Rows from block 5, named by matrix and row number. Each number is 128 + 24 x the weight over its row's rms, rounded and kept within 0 to 255. All counts start at 0. Numbers have three digits each. After the name is the row's rms in percent of the matrix's.
# conv: 3x3 conv (model.blocks.5.conv.weight, 128x128x3x3), inputs 91-97, a 3x3 kernel for each
conv.0 109:132133133141137109127109110130143157131046132129092126114127117119172123133090128146106117128137110100158164106111143124164110155132108158145113146124123161097134147113133126136122126126044
conv.1 073:126149125132157136135165145118101168147121078167143098099138140100125115137096091114113105125179117115191143136157151138163142117133126120120126139106114152125121116140142155089142148124111
conv.2 103:128130105126103122096108143158150143114133114089110116109161151139113142117146194171136141109156112139131055092140122116120118118132175149122170166128135126141140125147099100171126092119108
conv.3 102:132121124104116143109105135138126074087034114111077102176168134172144107070150128066163129131100132100073171129117118144155126121144102140124145128143164149113104132137146144114107107136165
conv.4 103:170149120142144139137116135165127113018064126157126150100132114129094123118101134081045091190093143063095102134127118133155133137122128147105129124122144145112122115116134118114127155120110
conv.5 098:136144140146160147129144134150126129142144139114141122111103121084125118088144143121114138147122138145133137135129111117101107149121119135151157111136155088129139123096095106100085126112060
conv.6 106:146123126159128137144147155111147121084140102172135130140101143100157081101104093177150115132166114153135138137082102117082127144131147101146099019113112122127129138151144116119139132100130
conv.7 113:108099109134127149142130160159087165151100072127134114159092133174044139095118135118110134139114144111153123130129095113143134138118146172105145141108131139138137119152060110146065127105113
conv.8 090:109106115131122125145112131142107126130124143141153098136086158115088102127098071105132127157153108134155188156127160121090116097082099103123096122137123134162124148160131108134116067118083
conv.9 090:157158140175159151129144141113087091163067139116116087118121103070112096107140133128145129155166135146129157120135121149127142132132100138102104128087111162148159074095132116032115103104114
conv.10 093:112117112103146158122154144125107089105126163104061126118144097115145113096158122129133173138044084111160166132136131121129145119128119114118126153128126121145138133154116150111199153111202
conv.11 099:144140164142143114144139119126138151099120095091156142126105123116069130119140120121085133129171177130155107133126103140130129136136111130072120121107094112132140116144091113129130101105128
conv.12 099:098108115108125118124162147089131112147128148153136154125134132117136136128128115134106101141119125160156156158128123151137146121139123117137144140119130156142137123149166123107127110141139
conv.13 108:122111144136112127125132176058079105118142106064138072165119121161149118131128114115137122027043131148141106138138131131129115119116133103104113135132124125119107121121149135171119127152120
conv.14 095:134178164128145111131117126074111119138124091099135106127132095131129139135150142099088099109129139142150094106123115150132124159144149150135140126127144119133122114143132118122131130123134
conv.15 118:131122120128122126131123130139128139060140087112106070119116131127135123051138085107130126144131125118158103140144131128081118130103154120115104081135094073102113123132123152095131150052150
conv.16 110:141145150148151151137156153135152123175087143141145108094144130087104113108069142139126155108159159135138150124146118135118102130122125095109127125090119134099126128125107148133020140114061
conv.17 092:121138135114098115130118128141091105131101088148120112115137111092124123134118124146155135148124140116104122130135136106104104125123135099137097069118133098075096151140141146103086135127107
conv.18 123:134138135134139128143138132157146150140092139113100121150137165139132157129000155138131104120144119137120174093131123107160098117168109151152150142127152148122118147131131121154100102156007
conv.19 092:141119109130121117117118134161138100138117101125121113120085130140112133121122121127128140135120105121091119146141140129123107132140144129093125113103118091076089139129128149133102125132113
conv.20 094:106113136108125137125136123087082101072062095109119112124169113103123132100112106077134135105126120079093131141143144121127142126099102091110137142116124150147129135122126135085139102139139
conv.21 100:144125134130110128127127139145147079125080078073146125122142153129089122168114090168075158177132113129126087134139131138132104151117121139128088162137083137132098165127131138128113132140107
conv.22 102:142112151108142111085104146139113153069145088116083095169143112138113144092117126106098128084041113157173092138149147124123142152117140125122129128148149126160141132136136128099132095123120
conv.23 103:101100118120107118111119146143151133104150160125139133138149130100120148088117128120127112142116153134152126168135136132070093129092129092147127063142133084099096157112096143126121138114092
conv.24 102:132132127121142116134147136108122125123113091167127138128106140121126139157095137122129162154159115154144151127119134151141136125140116116119098132130146164136135134134150121094099122136081
conv.25 085:127121128125120129137123125133059074125091054163104080104145151096135142131109103133148134112103124101113130102112120117091108137126101117135117139126127167112111125156109128140108130120146
conv.26 103:128145131122128113105155122136115106113069121108130140125127125131112121103138183139146100142125141098104104130116130148116105105095109109127124128154160143150158121158101132109113143141149
conv.27 085:119129120114118134124123140127092059118077063119089083126156137167150160095143116133141152120119116097113141109128113104124108117131103106115120126124125146111115122133143122142097115133150
conv.28 109:128130121136134127137131137111124142103162172128122118120115120082127146086120127140121125119157110111158135138098100110053059134100124112121137100117127100105117150116116133113103126108081
conv.29 102:111105110131106086112103102134126103146152128092152137130125116126114101154104140095110141107094128110124117139118152128124149081113122156145148154131145147151101156119142127155111087134108
conv.30 105:119118120136130134097111115104144089082101112151164146110120142134147125079110109111065125184139084121111104129096142133155151128132106134156115112148142159126109115134123148095148114141101
conv.31 101:108103111116128102123102096119122119089143122146137124150160134098087110102120113169150112095094165130144121151154177131118153053081125115134114113141134132147112136146144106151126109154122
conv.32 106:151147141166161141154136159140147146082116119097155136118137134163100145087142124112150119163142107137169114104136155146113125104061106121103090075139098015125107137125151127155123134116134
conv.33 106:121142138134141128151122110143153135139127153111116115148135095154138081151099162077079086076118101123073174130110084124115128135143137133136122134112159152119110121156106152124145110127108
conv.34 101:133136150146141131126153133147079126121115128106108119121168129148097126106134165106103128098118172129135104118121112133148129117125134132104103117118121094113128100137154139113072100124152
conv.35 103:115120148154134123120179130129101130179126100073079130115144136129138127131106104131124101044075109170036103126141161137125137137163134136114126171120136132130122082108126161100139087122140
conv.36 098:119119127117155141109145134135076073123134144106055117143145115091126118079139135116124141105029106085169144148132127123133118140124121120137129128147146146121121120135109181086190132130166
conv.37 103:131100138125150116100098142121090138050131111093066077154083133156071154114119116112093103090061104152165076117136116134135127117141138115100145121126114119140128146112137132164079104129110
conv.38 071:136133140141137145132141154118136124134070123148082149085117148113125119122064147122114114116129162118125170101130125118132107144141102146102112130073139146088129141115128087138116117153021
conv.39 092:124114110115118111112115122166119092095075049148084093126151140145132142118128121128163099179119117094092099109117108137149151124147120126116100135103087172109087131151144136116139143129166
conv.40 098:103108125107122144122137138070062079120088084129110139159119116104112119134132050108146138071118123093087136153145130123132126103139102112130102133112088152114139091113119140098154124117132
conv.41 104:145154146121138089109166118155117133130056085113111148118125115114158105091145157105139113109131156086105113146088140133148127130139099109136122121132127124125130097146114125120094131136119
conv.42 102:119126102149167145130124146119134122084143169119077093122127088134106162130146144130147130104059081120172104139141138130122137134127144098133134124135140113146109134115120145146157144101097
conv.43 098:118131131111146112124137112124085143151070122153128099122121123102144113146114115095138121100071075118146142159175126136131115138164121138125150153109156151093132131115097134147168130125100
conv.44 109:165159144155150117147114115096075110093101116133159146080141175074146127137141135141145098096160149116135134137147122145117118114102128072125115093108105129140117139044119131024143147127155
conv.45 113:143128127143133136142140127139126125115142164137100133117145127100132118110130129147152151123116105128173177151119103114066035138096097099117133078106136112049099133131114125129093121128119
conv.46 088:127134139106115124129114120107112097125063068118098086182153122132142180091136130184141103111146093127103096124120111113116122102107130128116123142138137160121114145148127121096086113121128
conv.47 083:152165137135138145133134153113116115133068107111097112151151132104150100080128135208108177158146185101093154146138130135106135140129142131115117124127123105106091132159140140110125124110132
conv.48 103:138116130140120140144144160089142106119165132125092119156133137101149120116123113172127109112113150171154121155109133117078117127117153095143089081138143061098132135137156124143132106119143
conv.49 097:123137116149164140136145126161122137141140126131119130135124134130106105147133133125116153121100157133131147128115118121147153107128128148128128150138128142159108111115114107162108085147108
conv.50 099:111160128115139139100128142105152169095094102129133124129107114130167132134120149118035122123170152100104068119138105131150141130147146121165160114127136145127137153089144139122106146109092
conv.51 097:140134138139156129124112113127102120108142164123094124145124135150109125130130149150160109080063109137177117140111131132089079130064097117149113115132138134110110151121102118166147121112115
conv.52 101:130125115153146113119124116110122106106111123124100144132111136112086081113125130156145117120103121147139134135144131121117114112112105113125113128126150104123149103129152113125144137125125
conv.53 090:106117130109141153103135151116115109083122126071126142123147135110142118123140119112122104165130101128156159131150147135131130113120118115144124156138117133146155142116123156084169144117147
conv.54 090:119127136111134116121126126139107113133099113121123104107137102114112140124118143120138137120125131090106112131144128135113117141123113109128125103128133081095105135116086130109069142092113
conv.55 093:159155138125133126109111116124146141108073079124125123134152132128127119107125175161110101147185132152107127100145141107143141102128140151123109140141109108119093122161130123136101113133142
conv.56 100:121160140115151116124130116132062145123095067143125143119140104126150144155119132096086049105124149121089112113135092143145120127136124138118205161129146126137164142124140142134108142142107
conv.57 094:131127124124119141170127129123110109135082119146164106128133100122127125140107129141141157145105078060043141122139098118136100129123109118126130109086128133103122139164114110113132139159102
conv.58 097:132133166136110117126111124074139122141067062148113096174103127099120139151089116154109145119163120145084038138131137129119139121114121139113104145149130115101064153142106146139090168103118
conv.59 068:148143133138142133139139126158157140129148121127140148127142122109122138096134147107092163184147128133163166110080113131121147139159157131139152077131144112113136114091116093107091152118116
conv.60 093:134148141106125126118119130130106158121062045133108103130141138110160136050106140128126071163132185110086119134131117152134113120127131125123121099133149095104123165148152136106127143106106
conv.61 111:121100116144114137152110126137114137143079111118148160137133104134109136136124122143112118092151092159065127137136075134140139134155155118150144149116156133133137130152091129142078115134150
conv.62 097:118106100134123108141132112113054063120113081135145137157141119106130132121125110170126123133097108120075111109130121118134122089129101107143128139112122172145120132161099158143107107135136
conv.63 096:139179158129173165129130138109124153101108145146133100140119097131164151091121142082125165137138119136144137149141141164152146153140137145176167146154157149161145111104122160132162105115110
conv.64 087:116132131104104123125117128132107075123094055132092093130133143147142125096138094104185171123128106120100163118099120118125105126134108090123112125133117155088093147128154127126126139137121
conv.65 098:130131114148135125136126123148119113126143142087117105125132123138101106128122122154136139121106167150134137143130127072070118076120134145162123109142147081127112133130136123134125113119106
conv.66 117:104133117127136129118131114070146084144062133124163120097115104065132104164125069113143098123153145130084136139079110161133148138141119083134119114142129146154124122041125147105144127143133
conv.67 091:128152144143151140137135118113128129126113148099137127115138150081092120091124132140110133143102103138122147150103091127090051149122104113117160100106141101131123135108098113123109110092107
conv.68 080:131142122135131138128135145146107084081090075068110107162135128128140140101145109157107130128137143113111111124122129131124139138145121098116129119133118122124115124129122119116087113101128
conv.69 083:132130150113101125123115156141116110116093094139131104112121117078129142139127116126152147137140143109116129129136133110102108116121134081120119093122107076101092146129125115116099126111096
conv.70 100:137122141163134135163129124129112124107148102125158098158096124113083102115147099140101139092117126167136134158122133120061123096074124118116100120131087108132106141119116114122137108100113
conv.71 095:106113119125118118118128161128133123086127168129062100120143103164139135114152116107115119118044094123169153147154148133148137118132109123134107139127131119114127137141130155118170157149145
conv.72 095:135138128128107114122120117144099160145094032131132160127136125162133114120146156134124110141099218156091096135133137131165151094156134137115110141132122120109120094116132161105103126144161
conv.73 101:121125124123111124140123139082062087112090049135139082144117136113114142140102134135098093117101128090055118112146124150137122116101109125132122127131145150160140104164127109107112118133127
conv.74 094:125134130126129115116109106110051064152106070148077091102126155131110146152091119111134114122130119118122112122133115114113111111136138153143105181135152196135133127146137128128121140127080
conv.75 118:155132134144118124146138151147082106132126149139102101142144123124110136098113127133137132115120126113129110141138136124083083154116130094128115066128135105072102102163147123114111139113117
conv.76 095:125120109137088105100097093093144143122095129048093109098139090133083113132123092068061124152127124243172149138127147126114149140114102120122140100124151109129145141117153109123155078155134
conv.77 109:122128132136151152153154139126167118120117100148118124099151102123127088138101130135119137155120134121134112092086131133153153136130128136137090089118130154141139124089123112098140125104116
conv.78 122:118135116083118123146146107102093123088160071142132151166132141060137111094139110151132134112129120102115154144120144131089128153150126103140094090129120119125161139144113141000151139137142
conv.79 100:124130133129162138132159116132113122143126138149124156131136101110109076069145119121118123151107130158136149178157144131108086135094069117124152111118154087116172124101123116098130121128114
conv.80 100:125119105125113117118128150081144144106106150119116112068160158123115145123122159101081121163140138116129076145113097154144127141158149114117164132130154148152151130122149132103089140142081
conv.81 092:126123111122128137125130141132106077129090065118104135157126107090122136113115080135141105118107121126097100123133128102143120129119107143116125140118111113135158127144109115120097123129128
conv.82 099:113139114098141123128111109109123157105088119129149137158118093098126129162096124121063109116183167116101105103108075161146145151149133112085126144079099132138144138120131130107102165109102
conv.83 097:155165141142146121141145134119126175140129141117123128115142135102138141111121154110100089133136135171149118115101081136062067164120138110130181075109132130080106138092110134131113122098085
conv.84 099:116119127126114128130099143112118123097140150064120157153139152108118173096145131137107103109086149147139147146155146142086086148100129110132089083145121044117115141128119148154130146133112
conv.85 094:127130092106136111115120107140123106099069124129066130153177119088124074141116130106123128105105118095188207140152129112107078141104075145133121146110120133082095103155113118141138137109128
conv.86 081:140135123154159131138145147115139163126089074111094128093140131073142113079100129147085131158147108113143180126115125136124126137123095124124145110093133127106126147067128137096150109095076
conv.87 103:162153161140128157148127141122138121149126112114142104099126139120148161147125135122121106136130132141119120106096121132134105141130139128134156119137140119134121136125091138137113121120126
conv.88 091:112128150116117136113088092064107131096110135117121117151118143139120129135100130098111127135154146053163123111115119115120112133136127157129113117163133162142104155121138162132159137142110
conv.89 087:125118130124123136132131140094098116117106078154132111091132136092128161135128119120138158094098105063118116143112146121092115128132126122136115101135131114105120118120113112079100139092119
conv.90 115:114082087088102100100114102137093085134144129145118109142131145086148101068131122099135114105135097088144125134131114126107073145122143097141115089140120129111134118140153124086097124105134
conv.91 088:106103114100122137109152122102089082080096134054104149166114123098145095133120120128095081120097106118114147113146120126151104135142112132135147152125133143127145138132127152119151143145164
conv.92 087:131126133128124143124141151092110103107093099124111096126145156141127154094115120101124115133136145105119136156143160127117124127127128131146133151132146169147138136143111120108095090117131
conv.93 098:128147129143147128141147107099147098142064122124082142123159115119117110120088140107128151104130126119142147115125136120156094132131078159111122153088136149072113131151115129149129096135133
conv.94 119:123118131138085143151114161117138128169085121133070088158108147153133113123074110147131145120120132136138122115136135138147127138141137126118096140119139144133138123126147114107061112096030
conv.95 097:123144119165164139128132132107112157135123154120119118124125134095104133119141128113093136146157127116127096129124114108086087136114113112109145113106153125113132140117103113108167154101080
conv.96 095:109128136118119125114109129115057139102088046097100070172161176128157137099129110103159126113160133040087142085123128113140123132166137122126127114138141126105114144128147140101126108115130
conv.97 099:127129150127132129144126117132125126139146146121129155118119113113079079132127095125150101144085150145161139182136136122080105126066081130137097145144134139155122120111120095114091115110072
conv.98 099:125149119139130134105133154115141147130125133111120132132105140145127134120135142109073081130160141147133112126089117117081116125120129141129149113143140093125116102133130111176104129104097
conv.99 118:141136129140135122137140145133139091138093157126134103118154126122100133134079136131148152119133142109151152128145117136121074144134136136091133122046138147083074125131142114139060116135092
conv.100 101:134137107169135121122119148053157118077140130151081081140088111163122111136124128139146117097101110146143070131137146128137128156136151147147120144160125140149126116109114137205099123127116
conv.101 123:134132131137139144141148150132140138144137131147135108112132142066111126066110130139126156127143135137131136139115109116089095138118121102132131091116131115085115129137089138078067120108086
conv.102 112:104112119138131094113125116100130117133127140115112126100116122143108118141119127110135156094125119145155129110122147133146152115144144143129107142141136141141135128178158115139162122123127
conv.103 107:126134106139120108141144150131133092131079177120151106113143104140111172130100134111129143130076147102098136139144137151153114149122148138131145127124156160141145151125105129146074116139064
conv.104 113:137128129144117122137120140130149148122113099129109101112133127151122128080131122114102118127129115093171100111145163158120100137086119130107093092140119065107132134125124113135140126084114
conv.105 103:186174134181169143127148146130143108085118140121113113152119109138156111137156126090128123127107118146124101125109113129125128169137132149158124122149153155127120100107111128118103115154135
conv.106 099:100112117120119118115102101104122113170134113128176126103098096128129103147112105124143115122125110155115145149134135179155138149137127132149103142133142147158103123152129148138116141111146
conv.107 108:134093123137101112146137127134111099149097120134137120135137145115117090158127121120127130084141164143131148122105123145130120121115126107123109149109137112123145136108102147052105095157132
conv.108 094:130147134111125110101101090124128155108091119131104144151150136140120123106109146155116133168147141131157150109122135116114104114129125152103116125145117120104111131158152132116150153124123
conv.109 099:117143141106114117118130120128059105097076009093138134123170127115133131133107113092122129097132162072055106128133142157132133126099104139130151129118131117166130145122136121113103127114126
conv.110 108:149137112133134120138130147117167140095152142123129122110120115116120132101109128114094125145184112136162139096066102101036096147122145124137133071120121109089112112132121128103133125114124
conv.111 101:145117137123113122136110177120085091116137141128113105150145139149119136123127107163155140130047083120142107168156152132127120103135107096115097136149127128140119118151133149151137127138124
conv.112 098:147122095130143118100122125156144094082129113121116120160096120169126130078127126108118117189160093136115110102136113128136140132133153140129148173126171190164146104110135114175116125113139
conv.113 118:150132135167153135167160126125136135104107111106090130134124118023136100080148119132147096140167104162137145140096121151091097143142120107128095087106096135139138122119162140029088132091127
conv.114 090:098103106106111115103105112170080113129036068152112156117158151150130139130155126147150130116091111101109097118125138131148177134148131133111116164114129164114119150126141126122127120136167
conv.115 106:137139113138133110139165156152120145130114161120142115122123148116100154124144127115127135108134127108143106151151087138129104123154152111129148115063142160111121102127128118117087130139115
conv.116 118:162147149145125138168159124144101130106113088112113147139160132049110089095145153127120128098163126082106149137121131131118115141121134096154111115135128115110134146123158138000124151077162
conv.117 096:140115119182150111184150135126107121153153095125138096143109129112059108164142129144135124097112110132139094135143140119148137120139125161134123162164135145147136142107158100138091115139098
conv.118 096:131127160162171186148139163158088125132120142098116115095134126128106082150151143128138129090060122141127117114099133149122130159133150120122131147144152129137150108138129119137137138138106
conv.119 099:156161154159174182141162163127109111127126066143111103115147106095071086110146091159172159147179195132173197142124143134120121135129122126086106159119113146136140130114087153088100140137119
conv.120 104:108084120143118140095144118120140140110130121135135134099124177122103097130142122099111087096124133126106119124148129119154133118116129120136118108100106129118130147100132125121122139134078
conv.121 100:113104128138132131111138140095135062142152071148099127140120168164149122097113115139113099122131090132094106136114125123136133144163126142146106104143126103120149088136119133132122117112150
conv.122 103:147106087130125119155108118164086099102078151106131153130178088142110138141087128112141147129135151181113110138136121159145124136144176141146155148125145152140134134143108105096107109103124
conv.123 103:161134111133105146111118126142151132063076083145153116167089115141141127079100105106075115165134122126068111111122108123162134119140111136157135117126141167142137102163100109154106122120128
conv.124 099:103128141094124117119130127075064129084063110128113127154154143129167121074119110152156135123122147059157158141130139140133138115108114114151123120156126114126126116104125134091158161122127
conv.125 094:123124119125155144137139138153087118094154189142083109141095102123126138119108122134184135122094101100203147156113090113126072127109128112122109081115142123108110164115106133154094129112121
conv.126 101:130157143134154128117166130161131127147058134112109148106140126108137100089135170148095118117135178113124147111094112160152122133137118134132129120120151147098129143138107144107080139143157
conv.127 095:110107139109129118120123128165146109154122071113121118144124123158104136132121129165161101151129144129073058123121103109124101105135126138121111152130120143138092118141101129157089094140115